From a checkpoint of a small image-text matching model.
Model: 18.2M parameters, 32-pixel images, encoder arch preact_resnet, encoder norm batchnorm, encoder activation gelu, encoder depths [4, 4, 4, 4], encoder widths [64, 96, 144, 208], fusion encoder width 320, fusion encoder layers 8, fusion encoder norm layernorm, fusion encoder activation squared_relu.
Rows from block 10 of the image encoder of a small image-text matching model, named by matrix and row number. Rows with one number belong to one channel. Each number is 128 + 24 x the weight over its row's rms, rounded and kept within 0 to 255. All counts start at 0.
After each channel's rows are labels from the 100 images, of 14976, where the channel reaches its highest value: "top examples" is what is common among them. Only what is clearly more common there than usual is listed. The data: rendered solids tumbling over patterned floors. In brackets: how many of the 100.
# convs0: first 3x3 conv (encoder.blocks.10.convs.0.weight, 144x144x3x3, each kernel summed), inputs 72-143
# convs1: second 3x3 conv (encoder.blocks.10.convs.1.weight, 144x144x3x3, transposed, each kernel summed), outputs 72-143

convs0.78 [143 158 121 131 133 114 120 144 128 101 161 108  93 134 135 115 138 115 114 143 151 146 143 129 107 107  96 105 118  82 159 107 123 138 118 103 120 116 127 139 148 138  89  91 114 135  96 102  99  88  77 126  79  90 115  73 111 156 141 131 166  63 143 166 188 107 114 170 123 136 114 158]
convs1.78 [139  80 173 112 105 134 145 174 101 133  85 118 118  98 142 144 109 162 138 165 115 166 123 164  92  83 130 100 152 132 130 106 159 121 108 140 155 145 167 159 174 112 153 140 134 125  73 143  84 166 131 119 137 145 156 135 110 103 125 126 125 137 138  75 101 130 149 132 124 120 133 161]
top examples: yellow object (78); count: four (51); teal object (46); its colour: yellow (31)

convs0.65 [139 135 139 164 112 160 149 112 138 100 122 121 121 170 180 141 126 124  92 193 143 117 132 105 138 143 142  88 165  90 100 144 153 126 153 128 147 126 162 132 125 136  92 123 103 137  74 137  83 108 141 141 168  97  84 144 110 158 147 130 120 138 142 102 125 111 149 113 146 119 146  41]
convs1.65 [ 74 107  54 109 112 146 111 131 149 188 161 139 172 119 133  90 139 168 166 158 110 157 144 159 134 110 129  96 101 156 145 114 142 118 110 114 120 150 124 106 141 158 115 125 127 120 115 164 119  66  76 125 134 138 178 151 135 134 141 116 127 120 123 116 106 114 123 150 139 112 120 164]
top examples: green object (99); count: four (62)

convs0.39 [142 121  79 105 161 135 100  62 126 106 168 164 124 106 119  99 119 133 119 116 106 128 157 132 121  95 107 164 133 109 123 128 119 109 121 111 125 129 139 114 102 135  90 145 131 101 133 104 129  94 108 128 113  83 105 101 106 130 129 152  86  70 164 158 140 144  92 143 115 112 112 146]
convs1.39 [126 106 165 125 106 164 132 132 145 115 181 165 122 122 165 125 141 128 141  96 143 113 149 140 108 115  98 148 148 100 107  98 149 145 160 126 106  99 109 119 117 115 164  85 122 158  86 124 153 118 102 131 121 115  98 118 116 162 125 120 136 101 169 127 112  98 141 129 143 112 139  87]
top examples: yellow object (64); red object (64); count: four (53)

convs0.21 [103 114 164 171 120  77 151 136 143 100 132 145 110 124 121 110  83 132 140  99 118 108 102  72 102 123 104 106 133 109  93 123 106 152  98  98 118 137 117 154 143 133 137  98 178 116 150 125  99  90  76 154 116 150 120 138 127 132 116 138 125 158 107 126 152 142  98 135 151 142  95 161]
convs1.21 [115 165  65 154 142 114 138 114 116 124 140 115 121 108 108 132 107 106 172 143  86 129 154 155 109 132 123 125 125 108 113  95 123 134 121 165 166 114 163 139 154 117 149 101 136 202 131 121 126 119 151 142 113 128 142 111 118 119 163 155 123 125 134 136 124 108 129 141 154 143 164 163]
top examples: green object (70); count: four (53); purple object (40)

convs0.16 [104 103 119 111 167 127 138 117 132 148 139 146 123 164 171 115 119 149 126 110 160 147 126 115 133 121  99 166 143 104 154 134 126  95 110 121 108 123 120 117 187  85 113 120  91 117 121 124  91 135 122 119 127 107 120 126 111 145 110 128  84 129 110 142 134 120  99 129 158 108  98 137]
convs1.16 [139 124 141 112 143 131 158 115 122 137 130 123 144 154 162 171 159  90 125 140 132 152 102 100 130 124  77 157  98 140 121 133 140 195 150 142 162 149  71 123 138 194 107 136 107 129 117 113 126 127 140 128 175  91 135 121 123 149 155  97 169 111 176 127 127  95 125 121 156 134 110 110]
top examples: yellow object (99); count: four (47)

convs0.128 [121 146 108 121 136 104 139  95 106 111 132  88 107 103 130  87 130 150 102 133 128 100 174  74 118  91 118 166 128 132 125 129  85 133  92 105 130 119 149 141 125 125 130 110 126 107 164 119 176 131 119 133 107  90 110  96 156 107 143 137 136 110 126 156 135  64 148 101  62 158 110 177]
convs1.128 [ 89 144 152 155 168  90 105 154 125 101 123 172 119 138 109 151 144 129  96 168 163 135 117 118 176 153  93  89  71 112 134 144 122  80 128 154 117 127 106 118 136 110 102 132 127 162  96 163  83 158 128 113 130 106 148 132 145 105 132  96 142 147 139 145 161 130 138 179 108  95 128 125]
top examples: yellow object (92); its colour: yellow (34)

convs0.14 [142  77 144 104  67 128 121 120 158 123 122  74 132 101  72 122 139 145 114 141 108 121 111  81 127 115 123 128 106 177 121  95 162 128 121  96  94 159 147 114 106  98 109 154 101  87 107 139  96 129 129 129  97 163 115 109 145 117 114 140  92 106 140 132 121  87 161 103 105 131 106  84]
convs1.14 [142 102 103 105 192 115 108 147  97 128  96 154 115 142 149 163 148 165 127 101 122 136  97 108 142 104 132  99 125 111 142  98 106 131 102  94  88 156  89 107 110 142 149 121 126 146 178  97 169 129 117 149 105 101 154 155  92 141 104 112 135 157 127 154 146 172 123 145 112 143 133 135]
top examples: yellow object (69); red object (42); its colour: yellow (28)

convs0.132 [121  78 133  95 106 126 131 107 130 130 118  90 145  92 122 133  79 149 110 113 137 105 111 124 152 134 133 106 105 116 132 139 103  79 120  95 119 123 136 119  76 123 153 163 134 146 140 133 140 109  94 136 121  77 113 106 114 111 127 145  94 148 127 149 118 107 139 106  84 131 132 136]
convs1.132 [149 114 117 105 179  94 161 117 112 126 143 135 121 135 146 123 122 140 125 128 106 120 130 114 123 149 128 127 109 159 167 140 152 147 129 113 151 110 144 140 145 117 151 119 115 151 125 157 128 103 107  90  89  90 199 121 117 127 133 148 110 135  80 118 136 126  95 142 115 150 156  58]
top examples: yellow object (99); count: four (47)